Rows from block 4, named by matrix and row number. Rows with one number belong to one neuron. Each number is 128 + 32 x the weight over the matrix's rms, rounded and kept within 0 to 255. All counts start at 0. Numbers have three digits each.
# fc1: MLP up (model.blocks.4.mlp.fc1.weight, 512x128), inputs 0-63
# fc2: MLP down (model.blocks.4.mlp.fc2.weight, 128x512, transposed), outputs 0-63
fc1.207:142151145140136170137172105099167177143112163158139116141140104118079166091106095148111102131144148131110159111116095143119143124123134103147082105111139122120123100117119153168110135123140157
fc1.208:124132123143120120134121108140138118130125116130110113127143131153116125152124122122124119133138116115129129133114113125133101136144122108124113117116138129114103130123096124118139104139110148
fc1.209:056109134086118165077109053076162116180133151073147131153153154128197107117146091120074115103107174151114111060156125090117059108122144139068143045115134121152116095141108151073152087118167111
fc1.210:151059130082121143115159128111107110082086150120118129142122102089136127102088090082020094101091134091099146109128135112119108128130096123121162099133138089122168127103146094077127101082052095
fc1.211:099042088094120099130142098117130108094120120122159053128116116068167099138141144249100101104064096157070062123136138125190127082092092080104114079158000120135028075083148099110118081162102102
fc1.212:095041105067112101093120126192114089139099095106128129099086073072081128125095089113071154118118107120070118053111110060099140100113101091120092111195079111112155086124080063032208154004069150
fc1.213:086123125138132153165174110116156150141137156180121097106113114149143130135089162137121126102109175128130130114125158094131150166141139147146149186135130135164140156141115127155118122171110087
fc1.214:128123127131124131123125122129128127127124123123132125132128128132125118124130126130116123133126130127127124130124124118127121124128126122127128126121128126126132133129126127121134124125126128
fc1.215:101083099111112109118127083109077094126077077138106184109158083089111090143156121085000113106103077084132115111086092125112074122112098088133100053124052080097118125108113123080123094099151106
fc1.216:140138097172176097151114135123126114126110184092101133126138152072105112118127079149126126105064136094110148054173109108103156130118153135158131125133089102067131123172124087069118093119165106
fc1.217:134163123102211176136143089099157173156019176150104126120104113168098141167151080155195105099113084154099142141044077157087178107166141136169164133127185127140147092092139131171097078128129110
fc1.218:096094077100102078052156113146141107107151147110082084135149108067108106170145133081139103070110131107124180087114142150129154163115115099077039087142095117214151104081123047107052113102119108
fc1.219:152108104092133125115123116133163121096067126190112156022119145078081130131105108098086142128082205126104117168141130163127151173074158112104109168153058117117132165126108136147097105088086093
fc1.220:125127129126130130128127130128127130131127127131130127130127129129129129130127129128125126132123129132128131129128124131126129128129129131128127129126130125126129128127126130126126125128128131
fc1.222:126131130128126126124129131128127130126130127126130128131129125126128127130130128131127126129127126129127131129127130127127130126124128126130122129128128123127128128131131127133125127129126125
fc1.223:118121117148135141141171124107161152125137173141108081120100106167145127157076128124111124116094190122133140122128141096139160181125140130124139205123133128130138154127101112144089134176119099
fc1.224:129123122183151114128129147135110158088120149067138133121138133102100129149121151068085133088088108151152120099075111094077156173072142110095107126141131118099081140133143120087166169116142105
fc1.225:126124126129127128129126127132129126132126126132129127124129127125126129125130127127128126132126134129129127130132127128124125122125131123126126128123125126125125129122127125132123127126133126
fc1.226:073123106106135147156193133108143154140132133194083100186126116155125153167054117151147102134087174151144112130157132157133168126133099115160143138119144142162101160131138150154135099087091109
fc1.227:042141124116140130080109157162183141124123147153154120118165146100058134133101126134185123142128108132128101118137149152122128141142126077139155135136129156130117163143124156118106124113133104
fc1.228:129153108080131136147150122152139123179137146191134111169166095113163129100151108119167187146105153112153125084128117100137108081139158158144123100163128138226128135142176131119166142168139197
fc1.229:131146202118205098114126115143123139143142134064126128130136187156166174124187140092134136084135146099102132064117075126142181080110131115086109108134152123189134145207089107130123124100110129
fc1.230:125129136111119140114106118130112183095127097156139033127105100150080106105148123152093146111120161162139179167218128094117146136117235152123117156101130126207128054130063074093129125000086070
fc1.231:129133069095138153112110114162173143091141154116187127125098087129123110114158147108077129102070087110174131112109120135126149159121113077088110212134117141061129143146152091108077167029145181
fc1.232:138161145152126081109108142054174169116114155110139038220113076143156111127171108127132062107121152136171127098121118176152179157115112140131142197139105136128145152151105126132075153112115161
fc1.233:111103096076128166127127141133107135128114084178126115115137092103132104085119195107097114112198126140144208125140094061114149169111144124132106214062143132154113141148177101082103094034055099
fc1.234:125102117048118118112121100143122156128129108116109118126134069096161125080113123103118129134151116106124127122138069123121150122119144155110112050083128118119109112101109088150123162121146143
fc1.235:137132150083102130160159111155092157128124109163123132106103159144183088126104202151052127124086113168121155121159136126127123131122136134149137112118109136076144131161106145096155079128112119
fc1.236:119066058092115122096141147135083051091125128083052109114112093072134096087125133143039100142102116112136130118113137113140132104144109107114093112094097110152130062112099112050169118134105088
fc1.237:070096078117195103128165120116126165100111125090069115111076141118108044119051106098058122119073120099098106106089136107105120096110147110082101108152119159130134100092149120055112121118117108
fc1.238:180125154168071142100057107102135103097099090117085109128127148097120060090113155047000099133176100114089051093121138062106114167132115129098141110138084111137158073121143123093079123101143139
fc1.239:124100096129095149090135148097122133113183134133127115103112118089084115100131133181101075145135140097122104069080133100115184084132157115074093117149103138104169091130111121063145116157136165
fc1.241:112120151111127117138069097255199094188139161139074101102114177103106120131121100148167167109092141133075182066148122111163114113162091110157083175125125123136105109086147147160136152128117069
fc1.242:108043136092097097114098178054122147140069068088120091110130142100097082139127167106000105075128065141070094129122141128189171016000182087081168122139103117123014099100116124079086114124136149
fc1.243:134131119146130102177140140153141123127133145129114132134203114136134150148144178199162118141101126175120124113118129148180134149128164065129146160159079139108109123138112134120115172110075136
fc1.244:097129138138161126066094109105066149090084142076182011137064146059134093135120121070082105129130048143107060122180153081121147103099122133169095080093074089142097134093064040107107051169098090
fc1.245:134126172155134110136115110164150171122120176142072123141101127163052141109133080112159122126140126141183144156095138102130112191223137154126113127114080131128119152151090141087108175124087078
fc1.246:130073100145084140088118149123105107113096122059096085095148075102046054153093063095000100091161100141061141123080113117084061009127134125080111099095092128099092116084076059072101087099124143
fc1.247:116145167127136183148130128114148158140118149135162120130090124171142172200147108126133144140134158145105084119215137150124149153158142143089109151081140127084144150141143127167097157136109186
fc1.248:049154172136128128084127134135167141135129157127151143130151126149092128155092104144206120121175131177082103103141111148109165127135136119129131121157147127123114121160138162125129111130155120
fc1.249:102120145072127119120108107133104066083189144125127043091193093143104091166055140140007159132038128145111143197166097070142153190075085113146109140187198112104117090108110117127104144113096118
fc1.250:134145183147113223095143070062188193126060084087093129102100113073057058034138122071066118135056066145110077156114105132000152076165153101132120149130083105074145144091123095120136112101172140
fc1.252:140128149126174131126125103150108095112124126105154117135147113127119151099106087127119136095097100146167127133149141155134117179135120148149084136097123123119121092105161117135188155133128132
fc1.254:109131127175112175142132081181176174130132100176104128138149160167130124122147125117142138124125137127166103127160134103135166130154135113118158137134156147124132147132144143122082111109167141
fc1.255:075110084131122205120188112154165102133109122164112069237048067098242143152103177083070115068113185141117117137102175168095115106137118151054091115115115130171093171111105150102118217126132097
fc1.256:128061120117108074104153093103096078185111120087192133121147087087085083120162187099000107097143113181113117122116133127116096177124050169003081143097144120099100120115076101086095146087112126
fc1.257:150093124118070100131100121100130117108128074134084109139080167071101110156152151082056093135114099072138079146093118103118169113123125115097060100090115158094078086123128145074071124090139147
fc1.258:131167138133073192143106104148144149142000149175138145082098099104060060082110147120063114073135104153044134101048140105101135158139161102128095099122116095084130138093114116076125135118145106
fc1.259:146154140159138124148125120137149213156133128131141129135123126171116138166122112141145135149098134120197165080095142119113159115238121139131149119115157141070107150133081161150168136139090139
fc1.260:094073120119115110111129094101088109122109095113155126128099116069143115132129132119025105123118128100097137139132148106114087084119113094106108145135111096128098141100160101100115111098088106
fc1.261:030090094078117161063072119118192076158128198135184131085187174151167130085132130133101120089133157163125115109149097126134090174128178180131163092155104126123133119113068116086135054126155127
fc1.264:070097098152134101170095080146123096144128136191094123169171106120107138121078106090140124136124150146150147118119145140125055128126131130163128111106127130213136138136129112142176055105130095
fc1.265:111049144093146082099115110126073120089053068100168037096101132075099079156088116061000017039109162113100128092150136037107117061113204138173143076144123089128112194123130055033082174122053119
fc1.266:087129148139132109149087101118128118145134167158080139185136096145096141132064098107194123129099154160145146108176115185131122115138099102138117121123159129155108094119143152129136075107142125
fc1.267:110085038144118091117141179151120127119121111094092062125157063112095112159115118114060156075059029133171138137081093123096149127121119081111113020064127111127101181116158072109140071194132174
fc1.268:137089125098207100104121152180115186142135147070130117140149126124145178086116128110170139081167120161116114167101149114135153109131126133113130141132127052115131130117105134170167080125121135
fc1.269:057093125030104156048122089081169133111126105077133106153128079133155044114111117120038066136099105110137065022127144136120133140097166154073173074109095149132139147076069089095141176066115100
fc1.270:142081061139123109135160123124099104124121100149118097111092093087151084193077135104159132093117048122103110103101131106124116177097111102119160147091112130183119155096127088149131101106133127
fc1.271:131170145142140129073149152169193131148123153131135139157157124149133127124135114120201122152115177151159106130105199155160186161150148167145151118138126125155128129198112140185123122127159143
fc1.272:120126141189116129109122112098166111180034140174121160125187093137147109122132109141086156164095175186090139132167120101100183089063157141114160141096062121067063130111144134091109091102195130
fc1.273:089098151177128141113036124184172078152123166112210139111081187153126120083030143179135121103148129167086093149114083172129143203143147090069159132146086097144112143127163138137161114119054128
fc1.274:156093118150108123100129131091200178105124120109094089123122116135017093098095132106075077129171096072136138087041131074133094128091141124121142135144120110116197162103073144013072084123057159
fc1.276:101100096091191138112168129139163148120133139112092090135107153124115178077115073140020098125136101123129153142065112093107151042125104092186156173162158130148101045125094089074136081124143129
fc1.277:114152186144142101136121170128103067161134111150059076126157134186180148205101148090147127156108075091170096143069121138181127156114150077147114097111126141135077105157086111135179000201138158
fc1.278:133075102090120111084119150083067141118107142079082113119100109097163123112127113114067104125100091120125104077119138106105141126109157094090098116148137129107047123102087091068136107136159104
fc1.280:130127119111127135120127138118169165121115154172135122125121120121174148165143113091111164148152080137146148168124104159119133177116114126141095161159150133097128207129160127160097107068101159
fc1.281:127123125126130125125126126126132130131128127129127130126127129129122128126128128125132130127129128127127126129127126128128129127128127126130121124130130125126129128127124128127129127129126127
fc1.282:123136132129127130137132121131148118138127138136131125138134134136146125134131127113128134141130123127133118138125126142129132142131131137132101136109124125126133126132109128144123104131139129
fc1.283:156091119075112092050133142096130119150106146134113126133139169111160141106095093131081103108155165155138156103090107109103166130137143114196122126120146127123110131142124118059104118112090097
fc1.284:081168127126130093096145087167117068155123118094215142141078145161186105179109137185060090109086078116126117124112080062177141098104131191136090187071164089096147161049118133051053055129135157
fc1.285:074121141117123111151155174128145076122110084115116101129084139117194127083137137138164113121153105138129182135103121097120030129125128138162112132080096087104119149145074101130110097126168111
fc1.286:129095108121080075123072043187132141089073105152132103130028169116080116134076157148078149097133109107154102141116116122107133116039112156049115128064111137087158134120122107061127204161110119
fc1.287:120066076084132026112122219155132068233077050110222147108151125142131137150145160091017163111136165043137131125119087161166144085101195119072144172127130108085101156069152093110141105081120122
fc1.288:120085101173113107138120018212169091179121188073108127132136130073119122093102059111071118086143089102142200084183178111137125093111120104173127091108087094083099069187206125119104024119195058
fc1.289:127104107138132106135123103125106090094086100144124117146135135085115141112114139115122104124078105153147119129138112120123115136149140137131084122112114110116120130168106107115143120129125147
fc1.290:147139062079135091113113127126153128126067125201154179082122138078077117141167143163149132062171138179115097112148119176130192077099129110110152142170020118128064117154172177160099152122079135
fc1.293:128103123129122119137121123125125118126127112118117120126128124153152121121136129116110125130119119134121119130124117132128119131122132125113115128113118133119115125121126111113120124126133127
fc1.294:146163151159147122118128111156150140135150135103171147143169128229132137121149088124203151120154157146099119134130116110129117157145130162127073118110123139141156177155105153126141166140138124
fc1.295:136119130119076027089105210167145151132067208071090070127118105079103171092102084164160146143161138118101040141076097093104209080158123153167137128156117000144094089106111111112102065122210099
fc1.296:022114064225104119174121119074130108101106054220093114145117146122028114117097185125086116108124129076170105084147047093126096045107136183179117218168116076113096112071124116099083094135185106
fc1.297:074106168070123131116040086051109159146116169093135178166109095126119089215107069144114150146154171164228098120179092153106151091124097085120098077106141124136101092109209159114109162105162140
fc1.298:119135119110127156125115117156155090136126146160119163142114128142138126148134130057079124112172119058132118173125089136183151173116194135130117190119165137094031149121124114205138088060160222
fc1.299:123166166124129169134120081106148132094167150137140127127151127139118106110138103146052116130129127117147172144125110146064078109082127136143156136193255135168139116136095149158148054123110117
fc1.300:138139112112152046134127176118115129121132143180129139151166091156164171183167167156227102160108084160181179130108104157163194201152155096148098207145112145082143156142129117122172191112151113
fc1.301:083126097113123091135174085103059089139130144190143171103108132146074116132052155204087147137015104102087146112134119106108164189111141160136075133130114101161177099138123114093119092139119116
fc1.302:140130118060126102141135153174119183139131125191134177081152065131100131077094148126137174139145127147170129091064081142126173129124170167143124085076128133179134127114172137132137141205123150
fc1.303:125122125126126124123129122127133124128128125129132127128122127134126129132126134124125124124124126124125123126125129123129127128125123126125122131122126124126130124124125129127131128130129123
fc1.304:113101110131116096133119147137135206131114101177131141115095117071113113143080026100073161129062112160059134130138113110095150130131118135107110108176105114161133132101084110108122106031135173
fc1.305:094152140119209141171099128154168156110123153203111134121072201193064063186077161101143101124044156134111126104158059094121116102128156186181151146159133050104119016140132143113089137142186076
fc1.307:142115067169148123103113115079175146154115159119122152116145220164138108084105130161069138040151142164160209152144130068103098069133129086119169159155109102133127138143150133105099124146110120
fc1.309:117147102090213096134122063122130153132100165131147141117100116148160173166134112135167135067136137095071188124094071190142169123126124132131112108141135120167143112174151151145098116129106092
fc1.310:170116084111185106099135084067119139126108115125152162080121133158120042093149152115093147106094122099108064093153142122138155147164110131062102119130023148127154207127148104188130118101110153
fc1.311:124170045106136102076123148181154132070117153119206127138122116101139110178102123048077143078083147136149122146142144100123093084200141118109134124146162109154033088115173153082107144111082126
fc1.312:119124135197111122144142119104096116199100160021120115125138126091171135148121181119148133157058144131125117177125032167034149125125128096121031120163134138069084074111176173068192102118147078
fc1.314:137151121163168099133123200140128121196157112144208131146121143172186146125116122125128128127063100116173155128102096086146191142137141159154160145093124124110216120121177156195118134137115130
fc1.315:073155096198109162159153092136149065105122100204157142156072095119141136182184097165138017172086150135120150090132151168100121115121140133101101069131127098165140135125134128072080140012164244
fc1.316:139129177143126110100126146134113168108122081085120123115112098128123119155145110117161109109164099146107134154198117125119164144104133104141134087145126118127110079100061108119137095053127147
fc1.317:133117094203185148134122118130169096131158136167125123126152172154038136157140157131147124112090082138162141103138081154151144116110148117137128161145116123144094077249131108094115124121151134
fc2.207:139110020151102166157107147098087164189140157122089139095153087184131073104136152087107173149116133129118179090139169097103126121161132094116126123130075124091139143111133225155157105155139119
fc2.208:147159153147144119108096136115085137095117134132141120145128145141121093147130128087108109133133127130124116104127158129141119131140136122128112123135107132144110112151148175132193107152117109
fc2.209:203148119150164119167183149098135137162188115104073201016160165187206125182090197121146210129152128128154088103141094097141066147106083175088087140115121178151148169056132141116150085110183103
fc2.210:121118175121115160124183150179078131069174230099136146123159172125115093146186126123060133104135160098135137157120093087140139141072150090241144117166186183131147148151144045071141119083173160
fc2.211:077128044139213102139110116117120145131106157170114125081099125124114109154136127075115127112151113163134109184109111103135168131178106101136176104141108078125059158130127161081179166120146141
fc2.212:121178093099060130143131124143122083110109158155115166108157165166142165139125128201165162134117157126143097080136105167131151117094153137143119098217125132096156096100157152067166057161092149
fc2.213:097154165145099177129085133121128131140121141105111109144127133130137075223118048110102089185095182108114124159114123153112112129104107132121116157106124168112187160118045127128136150133157105
fc2.214:135139119138133117101116130115083128106122133124117128130126150146110107124128126095110120123136134122132112121111160134139125120136130118120134132145122116140125134132125199136168127139130125
fc2.215:110106184135137136119121128123068073193163179131075130124117125121115132121115109088065153123139203105140139105097096169102150120142120111122090141195141115117146144125146202094126137134114139
fc2.216:125144157110123081133119104177044233164117157111150175099138146119112068157142152197133032174173136132164115106180116109139211119173040078087068159065137091076158135139195148211088120123175139
fc2.217:109114122145096122132119067133067157130185078068196081151139106201150108082081136115120145113157105000119152149139097115132151106056162133139119124146086096117106138166165163172160150095120099
fc2.218:136190089154132201143117157128086201173129132097082107148158143111121128091163133093200178129097119153100155176156095152098126138145188099095164139106098167182068119120069153145139089163119173
fc2.219:121150140174178100139106136139117172089185105178107105109154104156136200079137099179075109113094106160091126173121112094145154132134148144083125157077106146097126143180125137108157150176142110
fc2.220:136135119142133118095115134115075125104121133124117127128122155152105109122130122090108123121136136120135111119109171137143121117136136116118131131150121118147127137134125208136175124138131125
fc2.222:137132122144136112096113129105055122098119128131110129126127156155098104117121125081107122117140149118134105121111184144143124113138138114111119136163121123152128139128128221137190125145136123
fc2.223:110125146139107167144078141107130130151113151103132112142133125136134077221119047102104098180097195096111135152110130143115116117105119115116132152102126162117185171107038121148129148124149104
fc2.224:145165115125088161050174090089084144096127131172046122062192137170172080096139163078027115153049158124107158139118118148182138150189161075166091134169134137142112186134109178167180115107176124
fc2.225:132141114139131117098120131116084124109122134124116127129127152151109107124131124091106120119133136121131110120113160137144122120133135117119133131144121116145121136133124200135168126135133125
fc2.226:107166106083154151122095113102134167098153136088089115130110119093114099190098075117094108178134153105129118137100146093148128157126122112133128167125137138128138120091082123133122160130103100
fc2.227:132139144143085140130163146136141180139137120106129123129134127161144131124125113119144111155100136185115088153107123110153103121088115136139138177101138160103046123097115171125126153146048142
fc2.228:170166127161113130077089136112138127090129169072169140039101091141122186162118174144163149113086106123103141175129076087160162100070157112122133128165141063150109113084181157152074135164135173
fc2.229:082155087138104158106117119088079199172158110104144049126104102151159098061112170142192182137143019093123147129158067104146141120091174173174114147169141172130104142141140162089139167147087077
fc2.230:195198109136049112070153113171149214098191105138114164135090125136026146139150174047180156126057180082110165086119073139123196101112029105149110193173084114146125103211093105049129190143125109
fc2.231:129204115129143119091105101093136085101130112153165130173156121097136117109152109101179134122132131157133124090180068099146188155108124110121130153101164141139125106123156134132235061178144121
fc2.232:110112072081130143173110131116118174107186126075099150147125142118136111168133109169088141183137151088162152123078137078118154138159142100109140118122122132137174112082079167166117134108080124
fc2.233:205113197124148110152099204129113103110133107125112109127151138166121074097095154140087071064154112137158110140154128107112087143135151173146138095109082121083143114105088151132190107147091103
fc2.234:162172138151143158154112153183131168135106110152081099178100171163106143021208167080085065119150136121162119100130090159108080154160189154090148100093136123110118110049111047193107180093088116
fc2.235:145166103183138135148063135069162172127165162117094125104131099136162120110133158137137142142156156112126150118124201104106172162235213143116164204079120124131134168110129095109116059157116137
fc2.236:135171097143137141085146121125108160105138151123074100114166115079117154123145108077095079106155111119147124109122156156140121103120121105132130132097121118136096187116117159142136115166151119
fc2.237:127175049129078179094120121068101114130063113110175132154124170121119142142168125105059078072114149077125127121092113140104119103133107114093116193147112146122150162111131210103134107090147126
fc2.238:115100185108145124094120161115136144113160153106107121149112116165131130147158141152114114140142114144159118135117120190136117114094134145090114155189130185114096087136131146096147149114140117
fc2.239:118123129127133128095125136108115123160118104109119109125118126086133184125141111084059131142088114128151085157105110139123159143123113122101072124152114086138134126102120158108133143115144129
fc2.241:157125023101125094102104102137142092108174116140100119164080173165171105122106095050112118110105096135174095134134139131124134124025083169150154125191109126166156175134146067225127172152131130
fc2.242:157155038110118096118135116144136200121146101141141071058172167130106122136048084163091109106150157141104171090165144174154161111190121138186147187176138129103139161132154139143122067098122168
fc2.243:039098058154182070139139128119140145098072165155154108062124128157130162166134121155146144092135115157114131183118114102096161107185089073114165052159082141145059111174121158131185198079148166
fc2.244:120148093173117138199135148110102120085199152140055109119130114191119181137173118158114129107079109126090127102159124156162096151172121116138149149108114109143082177166157194148144103144155104
fc2.245:160233112154190158133079092031156148123081108112126189132081119079073153164000210098130135102111097132092115132148069186155159106070128129205142138148124070165161149237043114082120079096188141
fc2.246:128118127129123076068103127088117154098135061145080107112141147093126143136137148065070090152110141157100138110150128136141126118147119128066157138131109143128099143113126255127148113166141116
fc2.247:138166152091096129093108119121088145128121161132113140170117128154132124125088139160110109137152142121152160100163150148083130135165116136130099145135137151134138144119108140130159097153117127
fc2.248:158118184144034183127168134142143163152126134121166138130122111163138129128106114137164116152127151179105080165119130084145102139077113146148130166103153184127024115069095147105132175131028162
fc2.249:139150064080123157134119174146091127128143094167212155147164081139129174122101108187106147079151130132118121089172134132114081146134130086121130121083143114146099164121066161144164125120128104
fc2.250:120160106158232117175110106130144085110095129255118131126180167137077125168076082119149146183139103102135167115172128129109106133131191110139133206136146072118155115083142179165109151101105159
fc2.252:137130207117081082162112087169061237154044155125146212061150143134105126139105157207135103127132147135166121136189159135147197138164079118086107190059146081086133082146171140212098187098157123
fc2.254:123163148130133121110142152172120130172150078136126120114156159183137122112146119152100110165118089118115143100122106087125167146116113124106135144139115126128136135126116163113131107142141131
fc2.255:121151103167184121162119071166110102142084097101121124186145137188131164137144148141109179137167057126118121063109156195101150134173110092105129080143158169126095157094127068125163126109128153
fc2.256:124190101164164118082150125164090079117136085180135124150140137100117102133132100109134080131155084128097160080135141061094135212084123085155085117133172090122089149099094167149126139132154170
fc2.257:126067140126102140076125144093126139121125101129110112136123151135134185133148130066056141113119162119087101099129127129139103148112120101102067110122132141116139139134146212082115115131146152
fc2.258:088203160153160110143123074098144089164146105161032144124199169149102117153172118130132103159099118108107080156167122074110163154158144117142171119130180117104179088155178105138152125101135149
fc2.259:117133103087113137139144120166144105127158138171149074119171111178059114102142125142163146160125139122162159201067139161136084159176119141098114097114123196081127108128111171083050083135141131
fc2.260:143107143125119171176112101151097126154129161146112117101161121114121114097104127103096126138143133127119124109111148143139124096124124148120133142148139109109141125149111198084131132152088118
fc2.261:207127145090108139096127084163114079199130223055118126190097007123088176157148090130148079095113107129081192063178151065179154110251175079115203123109075140153135119223135154143086113076103143
fc2.264:122138071073175157131127111120146180088184122079086125143102157133115125144094135168059151120158126099159113122078135084172146155174132118122112163143134094163096097076135147134108136118064127
fc2.265:144221063171133135180125116095097112138182169194094111093180109150137124122137103163138124130119113127112130121143128086148139200146131132095188155137077104152090124185130186174161117182155138
fc2.266:127139040063167147140129095103140182090193108084087133130119142122107137140095136156092150106155127092147109112087147048168152155180128100125133141135133099161114097070136125151110134125062129
fc2.267:161151110079117158151113162066134143175192176091126082076123178116120126135113122043146163066082167103131119118115084154176129062119140111096164196209160109101117139223158094099091125148114152
fc2.268:146164089193116178075158163124089124104127121116132101194149108187188150192122121113138203146129135153087152106111147123162104150140084163107160124119131128098088096149117101074088105172129139
fc2.269:217140129127156082146201166124132154173161071154156190078125213116189135151140114158176172116125138123158151136117106141114147121105128150120151155121082137113092156111127133114111105119139154
fc2.270:154172127171168141167112058162073102143102118085118070164135145201057138171164114151073178101130075139122110104099146169115137157168099120098145112145178212112094157102149078121164131176141148
fc2.271:111097128137134132144140122159105100155148092140135124092145108114133135102118105120094131155142156124137147133127093126108165119124120107141119119143116125106144124106128140138114119110135140
fc2.272:142147164131129119165196128070157180119125158138103111161116121128113170169162151183114177187144132074106103115134134069110149100128113149149083157116104159138111147091124165194200077116091222
fc2.273:147149109191152131090099074111179152084216167122133072043142156094149145071139120162145174176124122113177139083160188255038154117184085153154142058112125096119099136116188143183145131107116131
fc2.274:122138153150140121144128133135117101135137126141120117113117148091144187126139113108117122145079112143153101156113089133140172098099121120116099105164154123104124096108137209097138157136140115
fc2.276:155153132147099132126140100123054179144093178141135155114161129143153154168114124155141140129137143141129163100160154093149160129132061101103110148105166090073137090140166121161073126148142127
fc2.277:171120108078109068165152139142159088125156111173161082123153121154078042086164115180168158175133155119133156197109139138133112163190127123086088111105129181096098090158080167128071093178151124
fc2.278:141117094124134113122102130125103121131138086127119120115150117098131115116145133098083124136096130146152103157130131122134170105131129116131133129123112130135098136107116185132161135131134092
fc2.280:107202131098162145109121064096147109132172143117142146199143125125121143049159125129135175134122147161145137036160095157135130139092120139101135156075194111121191111098152122141217069187123152
fc2.281:135133123143135115089114129112061122096119129126114127124126158152098105119127120083104121120138140117135105121110180137144122115137137119115125132155121123152128134134127216138187125138135122
fc2.282:124137128133141112083118128104058106095115147118090137119127151161117106129133128094097117123129121114136118125107160143137127118141137118092118131138113133131131133136134206139180140144157134
fc2.283:108233083128114138158154136119099120188157064130122096095148146117103113140160092007136145116115078127118074088145151047151162145154108081147120101121134100100143149163112133157144120159129126
fc2.284:131159076122108158156114140118150169107134087109094117109122117105120143099130152126120141108107144141123136112140231120124082113119162178169127148102085091107094174182139095112120117105132085
fc2.285:144184188142189103112057151100174170074172135103154127114118128105180115129160156139139136116098194098137093118093167125103138131221215143108149164078174139119130158106117138150106139169104130
fc2.286:099045147119126098085140126133127124166148123116127137150113140159144137134093138111060118143139128128132132097107144136095123115147107138116083079134116182139178078143129153116130124140132137
fc2.287:153105114087147105157143174086107104108146184146169157112100102253147138127104157167104089140116154124129122094126114105109143133144130095150045136161132134106163166095122118088123118093136151
fc2.288:208110135114172073091154149126108132164167113202175148109159081212162090121255024161065085063134046120128063172139068151168075100184136139060068185185134100139195172123133139107063097122126085
fc2.289:107131139139140103065156167175100137114137127083081145114124130156121116109161127103077128121128117121140102131085117142109126112117136147096105137175119125130094134165081195116170108125147142
fc2.290:120109185182155093166163119116158093124126118147163137156106159143165204146063126166109072175068091153144163159135101130185181173171117203140171209100134169155095158138199069153136106124155115
fc2.293:139136117139126117103113135116090130103119135116112125134123146152110114131132128096109121122130132121135129128118163144141121116128135123116129134145121123141114130137123202136172113139130128
fc2.294:117046154140132156064122125119113144082146087116085103105159167045107178141126116027078120095093088130132088101122146124159096106155115143076077133106098144144115157177135109078167132146157127
fc2.295:118112083147155127158125066133134180072118130094122232098070153136133102101161152104131092159156139219167166074095065072077141139109215109150132174145109201120157153162081093126152098099122118
fc2.296:129106124114141120169038086134172173066108139087127193072104111118168102090130119132187097151136159129157156056093123121109193183127237147164108177108140186125150170136085154160121125095130144
fc2.297:171081123087100122136199125087128155104156168145176171116121146093156148121183083130153120067149157119154149135102133149100191127149147141200161124115044109115030096119162082127102142163110119
fc2.298:106135109118184215140140203180173152098081178084129153077134117107159146093130147092218056115111163130130132185140104105136084165173137134114185119174091139163091217144191162133135125162131160
fc2.299:127097157132107166054118103109145100140111096122100163111140123175091070076137108127093152104047113116171105152136162089131135118144141098106093070180127105143106080125117135110132151122112106
fc2.300:050075091151171081153142114116140118081090174148144109072100129149132147158138115174146137093145119149114141191126107101090170116177080093122159061162098129142085117163123149130170190078142164
fc2.301:181095084133126090083110122098116186121114139115152152098093061122104034113131157190165123140140101118071150097152178093078121189188131100143126142119075176143102115097105054173161112118120159
fc2.302:183170132168141153112088147155131149093132134118136118101112141139105144093141173141156088113101111120141143142135073112148121118095184130120144121131146073131091103056165098165080162144097154
fc2.303:131141114142131117095119131115080123109122133124115128126122156156108103125132124090107122118135137121132108119112166134141123120136134119119129127152124118143126134135123199136170124138134127
fc2.304:141162124156160088039148052157111203116131066102065070138186068079156115149202099135076142044118153086194134090180099121121147104143117146143184166171155185056171099165065175175145051166161176
fc2.305:117145078133155123116174096138129146158106092182129225123100116143090116170104190093090120125155127128147120156149108071024106091120136131116135110123151146135131134184181103117092088098099082
fc2.307:182136149053125121095132098158102132165092153095128111165124066124087164151143104152130087080101103190085148081123139114154149103165193092132185160116106095127147110228138103122108115110107143
fc2.309:109122138165108091113122061141084164129165100077194062158122120211151121092068139092149120131178085006138153139134105117144159099064167157123074153167064093116102156178163176158149155124117088
fc2.310:128150157158085150195130156108127177031116116108194113182105138143096233127135135117155108048098116131126112171121137138127128133116139143130168153141177112151132134103088084092158133040146099
fc2.311:163099024151225107131074130228160115155152127205136119115188082150148050145173108146116065124164149177122129072158131091165125125077150180156107106137071174192043085076153186233132106177162123
fc2.312:170195102117102184095112130104177104152139148113079197153160113124086049069223097201119162139052119125121155158127088120140139141173129041158158057140132136099118125162183102084139122138137093
fc2.314:145180143134062098123142123155136156191129126155043138100104112169084153115117115147113123105108152126127125106126126104148126118120134148077166136094138116137157133126130141099220148077054177
fc2.315:129201101193204118086106114163134113081142137158122169144133147158167138144164164151154129154162048141103112133118137154152179166102146098149116082178121088118135122059152121160144120115105167
fc2.316:197156085146193092098166137111062131124117119137152076136104056109138161095168126125118114181129152053151087113141143121174125092162075129157158145158143114105172109250111075185120114133080199
fc2.317:095142096106111209097121181069082211149140145136111076099097122102152140075161160184174201137139022165114137141175053113163161147144141128183135150145190218110123121129110121071139143174099099